{"model": "spectrogram enhancement model", "loss": "mse", "hidden_act": "silu", "blocks_per_level": 1, "adamw_weight_decay_other_params": 0.05}
Rows from block 3 of a small spectrogram enhancement model, named by matrix and row number. Each number is 128 + 24 x the weight over its row's rms, rounded and kept within 0 to 255. All counts start at 0. Numbers have three digits each. After the name is the row's rms in percent of the matrix's.
Before each channel's rows are labels from the 100 clips, of 14976, where the channel reaches its highest value: "top examples" is what is common among them. Only what is clearly more common there than usual is listed. The data: tunes sung on syllables by a formant synthesiser.
# conv: 3x3 conv (model.mid.1.conv.weight, 192x192x3x3, each kernel summed), inputs 0-191

top examples: consonant: /ʃ/; thin (high-pass); vowel: /ɑ/
conv.160 077:147117156106155136131143093104145162138109146174122121098152124124128131129088140092137136110142194126144116110126152150136154093119114124093109131122149133139125102113146092132107119049109136141128094125164072136151119129115113123114094142122120104105131134134109111139075150110096103135131122067103136152104141156117169139148118106216152137121127107125116130136154126081117142092150095143100102099120097154101129162145150172141096141183147084118100138113107104116143091136110112154120094141151127131099120161123102117128116140094156119166152120126080110127122117136110097166

top examples: consonant: /t/; clipping
conv.3 080:122131112101126096108163158127140122121127138154100085186069065137159162172135124153129146149091101182128116146122107095143108131116117105151102121121088137096156121126123153107111117146152124164146131140166101184117142098112134110113126146182149161127153140108142099132102110079131127128083160099121115093107126097172166131114131097140116087127090136158125130114125132119148173140130050113151135112109144146119160120101166134139122090114147114095139139125147160140154121140111111087100115145143138146143137109117154133161137133121141103120118158134172150138099148101097124113

top examples: vowel: /ɑ/; clipping
conv.112 079:185100128133107139114137124130147117125157115145147140098117111151126122112118104129116128084155103138080111187110180102090156125116108122113129179121103143136121129143109154133165106127119098144172118104112112103114103108076136133131124138121120121137106112133160139137118131154164155089116095153071125097136132105131120091123125162117107120153167189105121115117135168077109106133175145140187095135115183106150147104126126094108123130132089103140124112100150128157120122147108168169131108156110159130147129142151126139133106086132067072113098114134120134133122132167143097132

top examples: consonant: /t/
conv.67 092:128159119119108118117130084115114104158087124169141107169113087126153121162123103154142122096096099167121148130161159161162125147141145102118154100130118138127126107120142124134153166095129087136101136123131143065100126119130159158117158147119116069078157130116115102153132134119113146135113162136102164121129123130122170099115160107119162131112168106141139093142112127151100152196130104107126126130137134137091122073104087138142115112135120103130105128123130115135145150131112130142111107102115093128125189114183165109101089155148142097088124112103170123174095177131132108119

top examples: vowel: /e/
conv.47 102:128158155101086144122120139119130112124145157146188108084104130119121134038148093121110160132132111073144132116123067138079094151107118133114140088126146113116138067105119094100121134109142166111082127135094126118118137148096151151149133105140150083147139150132145132140148151105113092154118103095111116101123086090103147106149121144108142115150130132122107135116131124115132136133155146152090118119168140160123108097112147152131175130125152128148123095157117142141124122133137118132108060110141207091120140145104097124113115090149105110143127144142139134081126149102130114130

top examples: mains hum
conv.60 123:140187135114123123113106162059136121165110126162155103167150142144133127151145093135100104213070119130120157154077095124173124117143104135133149131136119135100145162099119127125164143120142118139124118144118099071112107093142140140098113134138126152152094128117145118122111135113155145124124177129124157142143122129129136158111126149138145148090103141130129120110154137120117114168164113109115140107172161128146130145111126103119150143113155190150158136140123105108160088122091129152167134089053146162125120100134105143119136149108125122128101112154153101069104127117134142152

top examples: consonant: /t/; clipping
conv.136 106:132103092126125135126085116129135104180176131128122122111139065136117110116131152165093134126121115154109119129138149159112130100118156101070123065103136113116144108155142028120125132099122119142159080116126134101117191144122120129138131118125123101119160158109125095143098119164125109124162086143111118141123153106103111134103157127130134132146113164144114121119133125065109103112142065134140156121126147138104143144112103135119110117117132088147105184132139149153086144147104120171094134115124110113112124170130129088118143137153075116126086141123116123115134170129111096146

top examples: reverberation; consonant: /ʃ/; consonant: /t/
conv.141 108:143137099097132158146143133103146124134134136140110116129089106105129112113089099115150075085128120131135096160115133123109135120135120129131121094131105136086131109125147176113104142143122131108129137132129126112134173131157114142082141139135118129161060126152146161130093117108135126133114078163116130127102131119131121109120127118127113117051111131133135123124129145087145103099149095094168147133190110112106127145079138137144110116132157176116181146122141123145148123114138155118126147129096127111124162117091138110111110087126090110074127105162081187076143123066111182165

top examples: vowel: /æ/
conv.126 100:093131134128120095180113079163063132125072118098163104124111140120157147131136119087118152138104137139128137127130080103122117137107135113146144222115118154116099136110110156137150116119109094153087117148111138114097158077110137110108107119127138130100179130144122130157085144130138107104116156131135116156134096156109112089147098111120128113129110127113112095170149131083120127150111100153156138105136145158096150096146134166124129131137106148135125147114099140103107150111150108131122088148150134098127093074126108146139107136149135129124148096122151144163064067130116108136

top examples: thin (high-pass)
conv.50 089:126092166138141098137089109124173115146164131129111099169101094150142120132112094128101125131175152160135143105155143090139114154127151106133144155082107140164118173117152123135126155127116112091129146091114086150104075114105185104140150117077131145137172122104108136136124136133133089094123145131123123133134121152121130107110147111126082140122161139108092123141156097032137151116136112135133128125103133119111133141124080115130111145172103145088128161150131135099092152103123143097134131087104162096082147122122121103107138118117156109173132136115117100161107149116085102133

top examples: clipping; consonant: /ʃ/; vowel: /æ/
conv.23 085:131122156114144120163095147169125111092108175151146122122133170127134135098117092155159101108107119101145115159124150162124148105143101130101135113165121178094117146109122141137141128154143125123103104156119112159124117099113082094179127144077089187083182148166143117119116153140151151066120150120098112128128088088115131097113106150105137096144134104142118139123163140107143107087159130131121136140073172115129126108135154104129155124135136134140125130129116133110152104097111158135139124128136125134124125161165066140101123146120117093138152105084138144116117122155171185103

top examples: vowel: /i/; vowel: /e/; clipping; thin (high-pass)
conv.58 114:137123117156163107123130094143134136129121138133123099119105111125136174080121115111103140113093114134132069096110159077126107148161167121141148144147117084147157077126116088117134092138137091156138134142103121145152144103096094156118143102134139139096090109133143116123109128133167113144143109155140123140163144185134111128086128181118110096129095131140126110111128103101139115143120156094167158107076132115104080119092110145133163105173136132135101139108071131176108150107154154155142087125112107097106105144153118117120153152104071129166108115129151116127089119127144166136

top examples: consonant: /ʃ/
conv.154 087:136086140117138117119139089121091124108121126110119115146152130129135140123174131134137129128128094096180141141140103160126150142129122118177125153115186147144117184132127143142134125139110127130074095155138144131122207119101134093131151134162111108115139145109131127132113114126137133132107135088110124130106114113189124146132165116122114081119114105116092073169145117102100149138126092135127096141092133138108153123168102087162171158100120106142142069144135164113088183078123149119115117109153077107111145110119114109110132125161152145111114105153174185140133122136123105134

top examples: child-like voice; vowel: /æ/; thin (high-pass); vowel: /ɑ/
conv.151 088:114165168082087157109124128097116135131098110082164109138122121102114095112128085132130116135115114110140110107122129132143148110103151091134151172116177119118090028129137124115113165123131156158146092128113093111168144128093101143137091157137122140141159111116138146112112134132110106158119131110125163144097146103123115178123109128096117133131122098115107144135116167103082109128131132124129126151123128115105085154139136130162152117087107151117125151102079123140122118159131117171101135141095134096160131151066116120108123126124062163116117129160111120162139119153123099180

top examples: reverberation; consonant: /ʃ/; consonant: /t/; thin (high-pass)
conv.30 104:130133106109110120126127079089144141126139123130091143134115149124137158128122104093118115128172128138123152137130155158129176150157132124148103126141067134138145144115116109120150043132117131114135146086111125093099122092119139118095125144149139118108126146119131131103113149137117115106068139117099134106133115114092115143108123125157087093087130163127157098120151108133118077036142130113126089134142111154134117136136103078135114156083146156108118137121140129136163096102121133149212138103124146131147078136129138173125148135117118132149095141116141152145120139131134063090

top examples: rumble
conv.158 113:111119125114138097148130084148099121118101127079135127176106162072123141147136116117125098109120138128121110110097121157119108140135125139147081102121118147112148136140137101098161134124121152117119107143153144124097156121136057084157144136118169109105151135137085116127103169139128115088132112119126111100101176110196116129102160103156124119091120100099129148134092134142108158136086128129136166111093105185094143129159111138165084129130131119109165161126141130130123122130150145175120157122120136130072146176152173132117115162101110121124108138166162112161088106124160143110

top examples: mains hum
conv.38 090:123122163085158129116126106121107125092146124072108123128115120102131137117077134129152154107139133122124094124141112078127105150124111119105088139134051122130150130154151089116150148102125143126139135132140162144101118165134131128132118130159147161139126117130095148157112079164062147138150126074102159105118125146123113105128148121143106099159069100147153120095156124095084151154170164157128071119106140145142131107132094156135171101126091099087160127130128166143127111116130123140161129108132127113122116148129114094108107152131087123118152123122120131150095109085196127134

top examples: thin (high-pass); white noise; pink noise
conv.122 114:173137133145115147117110063138120129119147117132124103119150089156105114124128141144094138121159139097134116147179133148133161123066064111125100141102157123130142132117173141140139079113139131117151114104094104107137140134091141115130161116089120122128122162166186169145124120078141136140116130122124161130161125116035165136164120116141104109139157162155110113125144144128131124106155143151162161174100149128122134111127087145106170126105118133143146130131098162118104128113122166175150122173136112149150119107132069132156127111152093100124114162120107120153130110140107125128

top examples: vowel: /i/
conv.137 089:135078140093137132135137134115162136123108108150138151141083098130165141159125133095157122098153113138115095148149108144097125108135124155105141142145151112113102109116124123104095188108094199118141109049157108165138117109131130129097143121151107140123153155126096142152107106116153110110124128110136117131144142116133103122102125141176104090084135141110114151117136135138114131054160128114114146146125110087114143107132136135087123074173108107094124163113097142133139193116109100160085122123113142099093088125111125124122158125091159128131104162091139119107139134105122111084

top examples: the note G; first note: G
conv.104 090:148107134144132138116096111112137102147136142123160152050129129130128117056130120143132147092110112170143134086141112107127138125092105128082125048076118154083132067167121125158144143152112114164151117098102138120144104128102119148087140169111127142112173124136144114185163116150131121160099121115140131147130119120121104118135071129151111120151117138117102141122123065150114115130148129148113082122138152148153145117138186094145141141118093118106114077135152122165108143116124133131127101132122146127098096182115119152108144092122147127120135108103140139112133155146113123118

top examples: vowel: /u/; clipping
conv.66 100:146134090140077090097120134132131134137188120149150140125140137123125147130127116156139104162105125091121109114144125149141125117141118116118169161100162102110106125161114152135124110138124097111124125074086105114141111138064105154132138098119118143112143112122130145135158112117147143148092123108129132121151144099099095158126106137127161116152159136101089189134118139143140107115105128105139128169119153114112135168142135137133099141179145101158144143097100156152169072138074108137103104170089130109108145133126129143093098126159083097158123099072151097132118091090076103110

top examples: vowel: /u/; deep voice
conv.20 097:145111105107142133096176109096126127136134107125157129090121134126164091110160144101166164129120149115131122132159119168129126172136131170118083109113120136143146144123098161118117116100119163160120148072082119141109105124140102093136143087149151122102135171103095156139161144155127155110108131092092106113095081102110114131126165132080096094069116126104140114106131088107124122115153103144129111151129148112120130079125118149129116049179130117138171150111122113149125117138123098144115102153146120107136138103102114119130132125111119111140094137075114109116116052138126135131

top examples: clipping
conv.185 100:126141114180145081062138108103136198146117146151136167161111091098095173149155124102089164095129146140106123123118133083143081144109129088124160099161122084116128141129146094114110117140111097079141149128086119123129148152141150147146092121131136119137152120128113125086095113109125125131102145073128134088107133131131153113152102134134121145138193113106131118122122134103107099102110118137139149133103130127114127135115101155090144111108148090172160148102121123172119091103113182143119184147130149122097132132137159123109169103117131123129114157140130112167112142131115119164

top examples: vowel: /i/
conv.177 108:123102159124110111121108127109114130109120163150124101100127086155114088111171132144099110109121160102109119103119134132146132107153138081068112157132116110096133131147130159057124130126160157102144099127086128121071118153121150097123114147144126110096123139136108131131130158111131150116104087123129118096135114105112147113128118094152082088111106152113163105136138150132151118193130086098118165135135112119062155107106144089102120137116088152142159152120117126151167149095119103155111146202141151118129113107116166132115145117109134106143103125119103144102100121181102092117

top examples: vowel: /æ/
conv.142 150:112095113086139120137167142171108153129126139107141092136083119119121094097112130181118103116183116125125125117144106145111155117164193107140132142145132128199084103159128143133150154117159164140125161137092151106122101149113107121089115116135143121146133140122128113125125125138142126135129095141112115120132125127149092143122090093129076112073141139109135174169127091126173171127114112111143125150130128090113140068147165101107106134122131115119142107148141124173128163167178145119109133098162097097093089147075134131133123105100150114099176119146117126103129136117132153127

top examples: consonant: /t/
conv.54 099:157096148142135125107124147093118110124096083143122100121074094137159166090126132148126106092157099118125092143148110080138136115083129106112110120121089150145113113135142190136124157115159109163075100114107102116098132145095070114144146131135110065145139094104145102117114120126133154108139109130104128121132135114121113122107088121146170117141090123149124139144140125078104218143108105140128168137090158145118126099074106139117124097122180140079125119122123152135129148110124144159085152129134114135125109125130138138139105125115097136154153144094161110113107126126097127103

top examples: vowel: /o/
conv.5 092:136126132138131132102115127130157118143148118156141111112121133112166104098143126152134119124113140139130104161132110140124177106109111117106085123069118091083149129092132125149138136138150123107135135077133172129118140164119131107128101180105132127176118148106122150143123169083093134073136104130112079116154168102127118078144116139109121063154114142121130131098110127159112122146112156113098139125139095127142104126137169114109144120098083088160148122143097150133116104105154138098202171104126118134146121148134128085091158105137096100133163143128112122129061093109131138089

top examples: vowel: /æ/; deep voice; clipping
conv.25 112:156101110137135102128098146127112120116129153118162125073141149148116121072160098113154151168142113111155148125126108116095131089113100138091129168125121131136092079097127139145114144091076110117121096100124128138139116137097139093108160119166129135102190104136102147128106125136128127119116157151132095095093134127145139122143090127088158108167102132142097125148118140109131099121174152119089109157153128156145129135224110117131175132128068119115132165148125128131113123102102148122077128137129142126114142072145132108149136098144162125136118135155115131096145079157141135122

top examples: consonant: /ʃ/; vowel: /e/
conv.174 092:128128086122155095131136078149136180111130105184158136159129192139162138130146170104173099080095129133115114080150104113112096121102189121084116200076142141144129105120162134105123085120100140109112102115121163095160132156103142124127109126111134107131135121112159125124108137111098158122092150137144099139150154125126108102118138148113142131118070121138115073086121100102155119123120146165117138150143140113139105110145097156153083116105129142112154109167150143112149143115105134090149102152139115095100129101120150107133131114149120168122106145138131137111102109117129137112

top examples: thin (high-pass); white noise
conv.42 084:172122142120137147196124108136130161098146100163128112155139114122145150094130145093135120112142106110052113095157120137128155140132094129140093143118138122150101155123123120108140147091166113122141096124176096121106109093127114101102166061167127130154116135116110151103117095137139089130169123165105140120129105144110108120166119100109118132112100102121133140111143111113128163139096162152100095161124153190157125109127137144158143157104118168123115096132134131130174172102161128141131118129128085133108152115090091097125089137140091094101142132100129075121133135129144154152

top examples: reverberation; thin (high-pass); consonant: /t/
conv.80 100:154130115115085100146143104126168134157114144123128177166129093131140122121117174077140113091165132167109124130132150119121092143124109127153113095133157107082139126116115115134112081079094144125118096118120116113152166122151107108100120139132113100126113133120120127136146146131119064136124147139122141110147083143105136138114107111173112092086125152128153098136179130121138157090143111106104080096134111161146135129103162143118086148116148147117139146112153133145207056094131157140160109146122110133107090127128130084123122103147092154120132124164110152112088137136158092143

top examples: rumble; pink noise
conv.28 085:046110149117166171161115126124164173114145141157108135149107148070118101108115131133114101109094144122157114147089121140134133137166133139149109106143123095129106118144116127128154137108133149164127105130131110116100134145162091128100116134151143140145153126139077094153132126189095138128137128136117138110086145136188162110111125130133150124121096138106150122100098117101145144122057155113154148109151127111080135128124140136151106088140128097117131153140154116148144116117109099106106106073130102086090137161149121105103142109092119149087150107149089156073121149139158123136

top examples: thin (high-pass); white noise; pink noise
conv.98 094:175119139107139120112109113103106150159133123107172123113128107131118146129142132100108125140169095136094159159179147136132165091115121103139091093101086129107100144123164094166114141125117149130135105119146103109117126101088181105107183135106103123149096134122137128118127163098088117090123127169146147123132126137104160160103137089108117103092162138112171110141093120115111137142114126160114098180152173119136139129125176108107107174142105140152120113117154142113141149143111163139128126164134100067154117113134125116139119120185100121109085178165140111128080111119130113130

top examples: vowel: /æ/; vowel: /e/
conv.95 086:134153118097170109081106082130139173088141115116166141124108161104151096124062125182109118135145133125099133100145113119116117150111188108124106125116106189107162141127113119152143157149143160139115132121106118090114117175103128094128125160150119098144144105104117129084080159143124119105165122123174121075137139089123133128119164151168107092101129110129117088133113083130134099139081117131115141149117120101117133082152153122145118085147148129115136145123118117110108126111121096143147144091115136103134137135112142104115104145156117089120137102090137123105124115067171141147

top examples: consonant: /b/; consonant: /t/
conv.70 098:107112108142135109151131120093115129130166146127099084105129093132126116106125119121139127121138164138103074149160130192102137109110128136063139102131119113150126191149107072139142148089132103143120129129098127092134119153136103107152107128139111101122129143115143147116132139157112088151103110214115128095128136124139108145127121133135097132148144095130083134124095122077140183121116090150124176142106150130090140127108106130131155147116131050110128161141123148147113133114139125141129149081142107138120096089130118141118107122114083119125104126131108056116111148154111094149

top examples: reverberation; consonant: /ʃ/; clipping
conv.121 098:150127105115130134164120098117142148112098112118147167114140151143109051118096129115117123121122085138112152124124156114183114138129098139139122117118177122110129038131143175136120074141136135146159132054128120105147166123104133109122157128130125088126078122122137159126100142136105138135099109086171136136095113167150078112101105135120138129126131134106149105123087109131125097144138114138138111138101179114086124126142128136152131134086139088102189169106119115145127130180128114113153128103154150099105090141085159131143116126107129153125107146120116120131103105135139133105

top examples: vowel: /i/; thin (high-pass)
conv.117 101:124121119116133160142119083160143156106108152087141121106097125111105133133101111176148112117152124104119104118138096159110136121119129126145100121118098137162058107137109168134114149089132124121150144108115124141101028113123113112090123119139101145111103133123124137161148150147138112116134137124171145142135142200146101099165116134144146126111093125109132107118160118111174149096132159110146106129114114148148156078131109101141141093153083116116141134124109114137137111136125117140117120125111122111136113107133134155109148095129064094120154105115120031133125108104166170113

top examples: clipping
conv.84 113:138100142126111152072119109111157103122113148150122129129150124121070121127138124110099121095128145134119119130140140135139071117145097092105153124103150124131167153121118098117103119094126088105147148115089087138112132174096123115152126145149168202143136152082134111129111121112130139108118114113115118102142090142118145119114109116140128119167167094127106132123157158102149120121110180130133099132087125155132167121093090111075159136118135141161130148142076116136081110115115104175137104201141127144119123102093158131132139154116087107157147147108140092128096114173104093144

top examples: vowel: /o/; consonant: /ʃ/
conv.26 105:120068124139142127089133121146115097144109135141136134184105143143121155080160166130155122125114127160163165141111117133108099117108137179135138134105176146118119079143145136120114122142113139128130148156142115097117122168141111127113156116121145084154102134141126148124124118123151120140073119147130117154154071140155120106109125115087099146091111119144154181151125134132122143125093117099108090138169116104129115154137115149151147141114097171108177138137166125105164123115078125095096102125129122145085147154107173104125121114129142126175092128082128098083129138105099193157

top examples: reverberation; consonant: /t/; clipping
conv.113 093:106139060097149106117098115135118110096141095154149132155149148122170091116088114079143100155123106122135094152132131071087068123157104137134107120108151138124098136140133129117153109085115146144131125098145109173124137160118121126141128131129108144160138151163118118111107132134114103127092100103120115149117088132140142095161145145128099124131092124113099147120099133127090093070126126105137145143158162113073103072129138132106072114129139142157112160177146141144117079110122138108118152107138108110167116103123119106132112102110109115133075111151126147067133091138127137150

top examples: vowel: /o/; white noise
conv.186 063:149114141105098160169104078150112144124157142117086141090077121120119135133098129149160154124138121124134096166137065122096134140125111124120115114121092170127102123144140162126126147114107131173116108151143160146134115147133164127123172150127100108151107119129179122150091136140089128133157126113116154164150137147138111129155136153161098138087082149146108116121116108147111120156145167166128085135092152175118113115185071135180114110135124145134160152164147139102105140135141149096138136136110099108148116143146132127124135121161128120090093102128135128167144095097201114116

top examples: deep voice; vowel: /i/; clipping
conv.164 135:140142124104125105123106125143178143123181133168114127083121156128139157108129109119119130151138116080081137111117157162080104118139063112102136156107117133121145124108144124108129105130171091121116099120144110169091129133104174108099128135125138107117077133124121141154127182143107123095137109121145126152131129122134143113126119166118103105146102132127071116093138077139125124135115140127126085100110126137130118082088132139133151171164152127165167111116106125135138139135151140078106135133152106125113104180107106089118119138116072113182107124153048136130114160150123128118

top examples: pink noise; clipping
conv.143 094:104098123121122115123136182107138096098115126134105092116124126120121131130149129144134136158104130138106125156032107156124123150189130129150159148160119116126128136098063145121168148126154117132115139124174118141131083123150108111112097105129127152035106127087069111116106130176177150140121139123126094134092117139149143152099129129116130143112133118090126123119108133135125137125069134075095077084145089139119132160128144115116115143140137141129125122128123092117126135128130079106136132121112137095149124145136138130096097145067125130137157082132124103101117153131118116134

top examples: vowel: /i/; thin (high-pass); white noise
conv.170 088:123105091156066142123149110102128063174137112181120171108110089128160132130166137114122133114134146135170156136154158118124125145112103128098162109083113144150141087116164153098152143084128126151109112119110136105138124167103136149122154128114154124096158153122123080132129116141129103150112110153115134085075103123130127103119083164145109117116132099135121120123095118119103082110117156148168103130173171152144131123091113146131111143114158127130097118099148146117122093120095131125102121196137091121144131128114116139119135146118131129105098143078111097093100099173143101101

top examples: pink noise; muffled (low-pass)
conv.125 109:105093120161121092098144178160094145129142135145179113099133120109144114128152122146151146163118147138096157134065062114124104184141168116127143103132155116141117137161091152107139139160140140125128150119124124120096148121138120098135105114121113068127170151098092121124150146161136122117123115138148100130126148100152124143098144092078109127111158132105115087126098104127107137126094072123159159097134105113132110144137153153085101130150127133145120146111135097127128126138132077128130126051114141119104116153114145149109147144127114113099106174157098156109085166146089112128

top examples: thin (high-pass); vowel: /e/
conv.99 107:126128118140101117107040139123118136113140149146186107147148115148124115101126163149143128084135105109116086119144107131133156154127127093125098113122142122181142186136118137127121149092113087107109146119148112156128150157114133138136180139130147134115129143118117096139098127130170118109130127128125084136172121110077128142102132105141119139142133135120103131128122125076132172129143144142114136101128122130120135092115149110121092110124156127136087111117117118124094156121136122151187128126111140102127132071131141097109097115152021186130100109168100127139145072124142139140

top examples: consonant: /ʃ/; clipping
conv.1 116:130092146140098139112162157135152108104139101129115123126149124169118144107133103099143141135123127139136128158107154103112100174151130165121128177144151116162094138070110164097140119108079156119098103099097114113149145104155120118131104104141152148073098118121133125076156121173163160091104155100120133105115110106140102115112087129112167167107120115103148123094139112132154124111144136102102111136173136081133111130155150149101126110082141141097127090128135109123142072122120129146175131135118128123120155084138126141105137140117119120125140142136143162083151051133104165167

top examples: thin (high-pass); white noise; pink noise
conv.90 081:151134128161120146142154101107101148155155127149124120146093129131111137141119164131167111100171099125106146126159084129153113093100138102099116081111123137117127156117161112071104113128130139141104149141127128104109115104140140118125125176098123087097138120129146137134116175110077154044120131113153143118100152134117162123148113106117189102114129134099106102116135122134144155115113111100131113150079181095086105073161140172118090119101124101163111143129097164134133130135101134122149121117127092141138168118142144180134144136170162127133128128098181115141105136159132118148

top examples: vowel: /u/; deep voice
conv.123 099:154105113106104138080094096132101115114163172134186096137134088094112135116131138135144120114146124126160126134109117131126105094147147103104118121120151138145120114158122131126132153128126127142093124128119129111117121134168125101117148129114150110116169151108071147166139121125110117103085158104108132115109069121094104118127107125166121130125071085118130117124172083072148169101111078144085105125146114119121111121080128155124134124092149118124180142140142130133112116134135099132126121122101091153128125114114090067116139169137082109065182163130120104091129120130093144132

top examples: vowel: /i/
conv.16 116:120107155113115134125095131126157131153157155167128116120106083126119096112121125140117141147129110137130093148122114069132148108118157090071111186118095164118102117142130105131129134110122138151101137068097136097135168142129119113102144132125118107127154139120126140179089132120095068141198061074100142119157154109101088101142116135170112091140146124157134139107103098105116102126137112142148128109117124118117164141127149131132126131122106122157119136144120094140117160106147124145111131124112167109116082155099103123118115109131068093116149141128105182095123162127128092091

top examples: consonant: /t/; thin (high-pass)
conv.31 092:165060147131120131109131118136143171128126100124132115078087157147156140064105138146115131125144103111136205111127103142117130109115091126112118115123086135083135096151125125147124158115094167146119091097131127132152185137139086139153158123119145105150134121114139094133108132122120130128086104098158126120130111118121122147082163148153144111131121127174120083096076105143113139175162139167106120124116103111142114102092163112150077138115108122109155127134136130122148119095116129168108104099124107104105136156118086176107135099112191135135102116138125116118133157139144126108

top examples: vowel: /ɑ/; consonant: /ʃ/
conv.88 101:142106128147084130116138148110154094115072142148135115129116119134130148118103150147118152100105156129121100154113118143122129106122159090118118079121123153174144185107135156099106149161130109113108124136156149125122108134140144090125129122161143160195148162095137136133115120092118131162144090109071107079100133118110159152082163125097114139110113123109069091113137059155123125093121114111158086114118140169114132104107134144122094127133113103111171151123137101131113145138142085155120112141123147134134169128145100099125092115128147084081115125103107137120114127114128078171

top examples: consonant: /t/; consonant: /ʃ/; vowel: /o/; clipping
conv.85 089:128106132136128120112116120128158171097154126139156110124126150109157137121125134146131113129100129110143121160103158167104121089149113090118160141099111112133119164129118124113119136078164094160114101047132111148091173153164087133097108107090076141121137137130094135180114124144148194131092134116097099104140099107114128147119158138124108103131092118120082086137105130136120143132123149141134128092109095102098140124131152143158166115177193126118128130112111138147087154119139132127157140155147117129098111092115118101135085116112119126145145102128106084106107093127114187118

top examples: vowel: /u/; vowel: /o/
conv.94 094:130081184145121164124146122117156124127089151150144106129108116131055102122150102138106126123114115121144094130127137147123135102142146094132158137129144101110097099163125123090125136149140155145128120169064128140123140161097110121126151110135158088139130122118117104110162145151117141088148138106104168078092120135066151101099097130140126107125085134130170135119109151166159124079131147121125122115143147118127141127074180141171107108116129076110165130096137116117115068168138122165105146094142104089105148106133107107104100137134138107100134123100132130087127109129125164123

top examples: consonant: /ʃ/
conv.53 100:098073137119110141122086104111111135109118150137124124151129136137095116119122134126057119123147140150113118132114133086137128127123159143141114115106105096087121107121145126106106116075126143123113125113135147120142142097130133097137128136131116128149130142102109147110070136143150138118165126124150102149136116136126125136109096126176121114173146095151104134086129128120113157038114100132166150102140148079099087172119127133114112168047147153090123162086116120157078131095110158103095148119138128123129090101111099114117151158115126103093090153118145147127129163171113113157

top examples: reverberation; consonant: /ʃ/; vowel: /ɑ/; vowel: /o/
conv.59 099:118127093067141114110120122142136135120133083127134119105091180110133149114100142131125104133102139135147125094121107130119122118131130101104151123128146114115113077164125118134158116126157114137129124087132163144079093139125119096062113114137080115132101123157142075094165134124135126138134110092139135111115164093127099139133173152102114112094120108131142068124128097189076116081114125104152120144129144140135122150133136122145133166124139122123154157141132122143099160122142123137110115108146115130060123129131104142105077089117131049136150077164125125110103131084102150119

top examples: vowel: /o/
conv.175 092:081132120143134089092084111113140124066109137110131120098099101114123152137129104133102135117142131116125126135115145096108127134128111138147137116141124104127125158141113153091118134127140145165126134143116124143101030135137138124115128125173072105127138137143091112120119124136107119147160140155124163140123130143143077122136116197123110103131099102135113158136124136086118124135102180128148116125116154110143154112093124120105123122130089150132108130111131145094135104145138147145121169086113106091136104114098154116143189108111135122110120152111108000127115116115148111104

top examples: child-like voice; mains hum; vowel: /o/; first note: A#
conv.71 084:112147082069130158149162101110151134117097133110095144114076140129108136124131112128138121079136164085127125106136117139102176134092098146137109104134151163130135095091113092156095081114123166153127142115168142154123145151111095163147125119088108147128119173148134134137123100146087149147134137080133126130122140162145132109126129099167115078100097143128169126118105174179175154084154165134132126136136131135077131130113125145185126150106083114113107131156145161106142119111154137126124123086109100172132126135119126131156128110113145136119169169137121139115153143130162152136

top examples: vowel: /e/; vowel: /i/
conv.129 106:160142109148113138133105121128132138169096124127156148134140098155104120104123124117106133141131124128120146121134123107133125122127118071132118119152159108097119125109128149115179144140090138149098119255140092117159123108084110133092128118116132130135131127107133110107102138123130134115107137100132145137101140109130174127121109126130146125134122149147226077132147130085160076107149114125109131134119147137130117124126112118119153109133079126162114134128114122109211117112112105129108118147161119098118107114172095096137095099127115101109115087112118089135099102141145122121

top examples: reverberation; consonant: /ʃ/; consonant: /t/
conv.9 096:121121146136127144161132145158150151145134126125137133127136139172150148119095121066136113111143114141127164145132097119137141136099076166118112206117127110044146090108162133125079140098086117139092090136108120122132117101100154132117116168138160137103123110167153142146102138104151069077115113113116110136146134129128079134129101141104085114151099144131127140120065136096122102099178138128149152134115120100092134121162163115128108117122129143145136097138145136089146105075128165119134131139127123108113153081091162122134134121151126132115084147118153126139142115157125103122